config.toml
model = "sound classifier"
dataset = "songs of 200 made-up bird species, synthesised, often over outdoor noise"
train_examples = 39062
n_mels = 64
hop_length = 320
input = "log_mel"
spec_augment = false
win_length = 512
targets = ["species"]
num_classes = 200
arch = "resnet_bottleneck"
norm = "groupnorm"
activation = "relu"
weight_standardization = true
depths = [5, 5, 5]
kernel_size = 3
stem = "deep"
avg_pool_shortcut = false
dropout = 0.1
widths = [256, 512, 1024]
label_smoothing = 0.1
loss = "cross_entropy"
init = "trunc_normal_002"
residual_init = "scaled_by_depth"
optimizer = "adamw"
lr = 0.0019
beta1 = 0.85
beta2 = 0.999
eps = 1e-06
grad_clip = 3.0
steps = 8800
batch_size = 96
epochs = 21.6
lr_schedule = "cosine"
final_lr_fraction = 0
warmup_steps = 440
weight_decay = 0.0
Rows from block 10 of a small sound classifier, named by matrix and row number. Rows with one number belong to one channel. Each number is 128 + 24 x the weight over its row's rms, rounded and kept within 0 to 255. All counts start at 0.
After each channel's rows are labels from the 100 clips, of 14976, where the channel reaches its highest value: "lies over" is the class under the peak; "top examples" is what is common among them. Only what is clearly more common there than usual is listed. The data: songs of 200 made-up bird species, synthesised, often over outdoor noise.
# convs1: 3x3 conv, stride 2 (model.blocks.10.convs.1.weight, 256x256x3x3, standardized in use, each kernel summed), inputs 192-255
# convs2: expand pointwise conv (model.blocks.10.convs.2.weight, 1024x256x1x1, standardized in use, transposed), outputs 183-243

convs1.112 [121 127 144 138 133 145 106 181 163  94 119 116 114 188 170 121 155 127 136 144 120 150 126 103 138 200 151 143 158 119 175 151 122 159 169 181 137 139 142 124 104 144 111 127 133 107 134 120 114 174 133 146 132 117 124 149 124 149 229 163 157 121 120 151]
convs2.112 [153 149 129 140 161 104 119  83 112 123 151 115 125 128 134  97 101 136 121 134 139 120  98 107 126 100  81  93 122 114 130 126 109 122 131 149 154 166  78 120 115 132  88 102 192 137 131  86 181 173  94 103 120 127 122 127 123 116 168 149 105]
lies over: upsweep
top examples: click; fast repeats; first syllable: upsweep

convs1.134 [136 144 138 121 119 111 149 112 125 106 107 137 100  90  87 121 111 160 129 113 128  83 141 133 111  86 175 154 119 107 183 134 126  98 101 111 131 125 110  90  84  90 151 142 129 138 170 143 146 118 135 123 133 124  97 118 113  61 140 113 134 151 169 111]
convs2.134 [121 114  96 159 125 130 124 163 171 137 143 153 118 112 143 164 105 146 149 133  96 107 157 144 111 125 137 145  97 117 132 146 133 116  60 130 149 121 148 138 132 134 152 138 103 147 121 145 143 177 154 118 131 129 134 135 167 125 118 104 124]
lies over: upsweep
top examples: buzz; first syllable: buzz

convs1.234 [111 132  56 113 126 133 120  97 124  81 101 133 118 129 137 102 131 139 119 110 106  78 135 132 109 131 120 129 114  74 109 147  96 102 110 121 144 112  91 129 105 107 131 119 139 127 169 148 132 148 138 102 135 126 111 123 123 139 158 145 150 133 131 128]
convs2.234 [145 147 163 169 107 109 130 104 167 110 155 152  82 135 126 104 112 131 138 116 113 141 184 149 130 133 157 137 158 128 160 129 118 117 159 127 128 174  95  86 121 118 148 128 161 176 114 139 162 135 201 107 136 144 121  89 151 102 136 125 139]
lies over: downsweep
top examples: downsweep; steady whistle; first syllable: steady whistle

convs1.73 [167  98 163 100 139  89 125 133 156 102 157 107 142 123 168 112 149 151 103 102 110 123 164 148 120  93 146 122 152 189  92 142 126 124 144 131 111 166 116  95 136 113 149 132 121 148 123 150  97 106  99 114 173  98 143 123 121 167 122 137 135 166 113 140]
convs2.73 [117 113 134 115 107 122 142 136 122 137 117 113 135 119 156 101 162  76 145 125 134 141 133 167 121 110 122 104  84 160  74 103 128 124 104 137 121 104 125  75 119 145 114 124 149 163 121 147 126 118  79 125 102 125 119 124 132 116 140 115 134]
lies over: dip
top examples: dip; first syllable: warble

convs1.143 [135 161 168 137 136  82 159 108  75 155 141 124 102 150  87  89 119 127 116 127 101 160 164 146 105  89 121 153 149  99 139 120 135 133 144 145 159 117  80  72 144 126 185 134 115 103 210 106 136 135 138 107 128 155 108 160 120 108 121 124 118 135 139 146]
convs2.143 [148 104 101 116 133 171 106 124 122 131 128 133 145 144 117 137  92 115 118 124 128 133 198 134 109 138 148 138  98 114 130 136 118 190 141 103 162 116 147 147 129 118 130 129 119 154  96 128 133 132 142 164  77 153 106 125 126 109 139  89  92]
lies over: harsh note
top examples: harsh note; first syllable: harsh note

convs1.80 [138 151 111 102 147 133 122 129 150 126 133 127 110 139 141 151 124 134 104  82 115 161 122 147 140 149 133 130 120 118 108 123 100 126 136 148 115 129  95 120 132 141 161 108  84  99 131 135 108 166 106  97  97 100 111 137 104 131 122  89 105  70 114 108]
convs2.80 [125 134 149 122 116 142 104  78 112 149 113 103 171 127 110 131 121 132 136 103 119 135 104  66 175 155 149 127 150 144 122 161  91 147 108  90 129 127 146 158 151 148  95 115 158 100 136 141 104  71 140 153 101 102 135  70 110 126 155  74  91]
lies over: harsh note; arch
top examples: high song; first syllable: click

convs1.118 [115 124  87 137 134  99 128 149 124 124  79 124 114 122 157 146 124 144 140  71  90 123 154 108  95 186 132 119 142  66 120 107 108 134 111 145 118 141 114  93 112  97  89 128 185 118 103 136 137 165 125 149 128 120 118 116 126 153 164 120 146 125 134 158]
convs2.118 [123 199 150 118 148 100 123  93 112 140 108 139 136 157 133 123 122 101 148 191 179 140 121 124  95 140 121  73 130 110 138 104 135 100 164  79  93 141 109 137 121 149 130 137 140  99 143 125 115 120 115 141 138 131 102 143 138 138 133 118 185]
lies over: downsweep
top examples: downsweep; first syllable: downsweep; click

convs1.255 [ 95 132  91 109 129 127 119 172 135 127  93 124 131 150 157  70 126 162 122  89 118 161 141 114  84 147 115 149 140 117 129 148 100 153 143 136 134 137 145 136 151 118 100 141 151 141 131 135  98 149 135 125 132 132 104 131  98 133 110 103 105 119 131 145]
convs2.255 [145 139 139 129  92 103 117 103 127 149  65 150 136 128 164 121 133 127 188 122  90 126 133 177 124 115 166 112 116 104 104 164 119  89 115 131 144 150  91 135 119 165 129 107 133 146  97 147 118 124 137 132 148 159 157 145 136 165  79 165 157]
lies over: dip
top examples: dip; upsweep; first syllable: upsweep

convs1.115 [158 167 150 157 181 109 128  80 109 141 132 161  87 134 119  77  68 137  86 113 105 123 135 121 117  68 139 143 126 119 137 121 150 152 144 136 145 149  56  71 163 106 175 125 119 146 165 129 119 107 130 103  98 152  97 143 130 115 109 121 135 114 151 113]
convs2.115 [135 124 122 118 145 182 142 117 148 107 146 150 121 145 119 145 106  87 111 135 142 125 115 109 145 160 108 120 102 134 130 101 101 131 121  94 102 104 130 117 138  96 128 131 148 124  99 113 137 128 159 158  95 118 129 141 122 151  89 109 118]
lies over: warble
top examples: warble; first syllable: warble

convs1.121 [130 122 126 129 153 150  97 128 115 111 111 118 169 130 151  82 130 134 124 109 117 113 136 143 112 128 135 123 134 156 133 145 115 159 123 133 124 160 178 165 136 203 144 162 154 143 120 142 143 147 121 187 148 169 226 131 142 112 136 103 140 179 185 156]
convs2.121 [127 128 144 116 120 128 137 141 123 123 122 146 117 149 107 160 102 135 135 111 128 113  91 140 151 144 103 122 129 133 136  70 123 136 153 147 101 142  99 117 138 136 152  99 109 136 147 146 122 136 122 138 149 145 119 105 122 105 139 125 140]
lies over: warble; dip
top examples: warble; harsh note; first syllable: dip

convs1.152 [138 108 107  96 162 140 134 136 129 103 120 114 103 145 188 135 124 125 109  86  90 146 143 132  87 153 140 107 120 146  65 116 111 106 147 135 107 129 100  95 131 109  85 105 125 124 104 123 144 134  84 141 119  98 114 151 113 189 116  84 100  95 113 114]
convs2.152 [115 104 199 143 156 101 109  90 120 152 111 103 143 133 113  88 187 118 122  77 111 130 121 121 163 159 185 111 149 120  48 174 118 149 130 142 142 149  92 102 112 160 136 122 174 125 105 150 136 152 134 134 149 179 105 134 106 168 143 132 139]
lies over: dip
top examples: dip; warble; first syllable: warble

convs1.196 [156 142 149 162 123  94 142  86 168 119 102 159  97 135 136 164 124 114 107 116 120  93  73 119 119 127 163 106 121 113  99 143 130 102  95 125 144 143  90  82 141 108 135 121 127  74 160 119 155 132 115  90 137  93 140 140 145 190 173 106 115 131 101 112]
convs2.196 [133 131 149 147 162 137 144 121 161 115 134 119 133 150 121 108 131  68  85 119 162 118 158 106 145  72 119 129 153 155  92 120 113 161  94 133 123 150 174 124 138 130 108 146 144 130 107  92 134 168  97 141 148  87 108 112 102 104 148 134 134]
lies over: warble; arch
top examples: high song; first syllable: warble

convs1.222 [ 87 136 152 124 164 131 142 163 173 155 127 114  95 149 152 147 130 137 133 111 141 211  99 107 127 171 152 129 168 144 127 145  87 158 174 177 110 110 124 132 132 126 168 140 125 148 129 143 119 139 142 156 114 134 107 141 130 118 166 156 117 120 130 128]
convs2.222 [109 128 142 138 136 187 139 115 123 112  96 122 170 130  80 103 124 122 131 129  79 140 132  94 117 182  98 144 127 108 113 111 128 191 137 160 117 144 136 135 132 120 135 146 178 105 128 120 125 137 113 160 137 138 142 124  96 118 130 105 105]
lies over: harsh note
top examples: harsh note; first syllable: harsh note; first syllable: click

convs1.70 [158 141 108 129 155 141 120 114 126 123 125 123  76 114 156  84 133 136 125 139 101 129 133 121  95 169 155 142 126 142 166 119 100  79 136 156 138 166  89  86 125 117 128 144 117  98 147 129 142 138 148 132  99 112 110 143 105 158 155  60 132 129 138 112]
convs2.70 [149 116 149 140 141 141  96 107 124 155 136 127 134 132 124 131 137 168 117  97 117 148 117 139 125 127  93 122 130 159 128 124 126 159 145 134 125 167 109 142 134 146 113 119 169  94 161 163 161 138  96 141 149 162 113 146 103 142 131 126 149]
lies over: warble
top examples: harsh note; first syllable: warble

convs1.105 [142 157 112 133 122 120 111  97 136 139 115 121  88 113  80 120 126 139 134 126 155 146 141  88 130 105 121 173 119 119 214 104 125 145 147 129 154 119 102 123 131  79 148 185 126 127 176 118 132 110 173 121 115 142  93 129 133  88 138 179 144 106 133  97]
convs2.105 [102 158 144 115 124  92 120 147 110 119 135 109 126 132 141 126 119 137 158 113 165 115 112 151 115 120 116 125 146  73 103 123  73 144  99 122  96 133 129 145 117 116  87 120 143 135 120 100 111  96 148 142 100 112 108 173 106 110  93  98 114]
lies over: upsweep
top examples: upsweep; click; first syllable: click

convs1.251 [135 128 144 132 102 104 119 123 137 121 115 133 112 118 133 118 130 136 122 139 127 127 133 123 115 114 145 144 126 109 139 145 157 114 144 139 145 141  87 127 127 120 142 112 126 113 142 133 146 148 153 107 119 137 117 143 158 115 144 124 149 122  96 144]
convs2.251 [144 154 102 130 121 120 115 163  88 119 162  74 142 166 147 137  83 116 123 109 131 115 152 112  91 141 112 114 154  99 121 140 153 116 158 160 145  94 165 108 148 127 122 151  91 146 114 114 114 156 148  66 129 121 110 140 113 101 148 111 161]
lies over: downsweep
top examples: downsweep; steady whistle

convs1.190 [107 133 103 123 125 105 120 147  93 127  85 134 124 100 157 115 124 149 109 120  97 121 126 122 109 116 129 124 141  99 124 134 144 141 152 126 142 123 115 125 104 110 130 132 149 141 119 151 137 146 154 120 143 157 102 133 130 128 128 149 157 139 114 137]
convs2.190 [157 155 117 129 128 135  88 121 101  76 142  99 153 148 144 131 123 141 102 116 136 126 157  85 118 158 143 109 157 113 107 111 169 107 147 123 146 131 128 143 108 124 167 140  87 132 159 107 121 157 146  67 157 134 120 111 144 120 144 114 168]
lies over: downsweep
top examples: steady whistle; first syllable: steady whistle

convs1.123 [128 124 198 135 143  65 111  94 142 142 144 131  77  93 117 151 157 144  97 142 139 105 185 173 135 114 147 146 133 156 134 153 149 113 112 136 140 157  83  98 134 117 136 112 120 123 145 114  92 132 139 106 145 123 144 149 148 126 131 119 104 150 108 138]
convs2.123 [134 121  96 122 114 135 136 136 128 141 116 122  71 143 140 124  70 129  96 110 133 131 125 144  88 122 125  99  76 109 107 125  87 113 177  83 109  98 130 113 121 118 126 130 107 125 132 142 139 115  75 104 114 130 128 118 110 117 134 114 114]
lies over: downsweep
top examples: downsweep; first syllable: steady whistle

convs1.109 [119 128 169 141 119 136 135 142 140 113 154 122  83 141 137 162 110 136 133 173 111 148 112 128 128 136 142 144 139  84 172 127 152 136 165 149 134 136 117  75 139  99 132  97 133 119 116 132 144 116 131 133 133 104  92 137 142 142 176 133 140 128 118 120]
convs2.109 [106 151 119  85 151 105 118 101 132 153 130 147 123 134 127 120 117 127 124 120 134  90  89 115  74 135 127 134  96 126 159 125  83 126 111 146 124 125  98 131 130 143 119 101 124  83 126 125 112 122  44 169 115  99 129 132  97 118  96 155 114]
lies over: upsweep
top examples: upsweep; first syllable: upsweep; click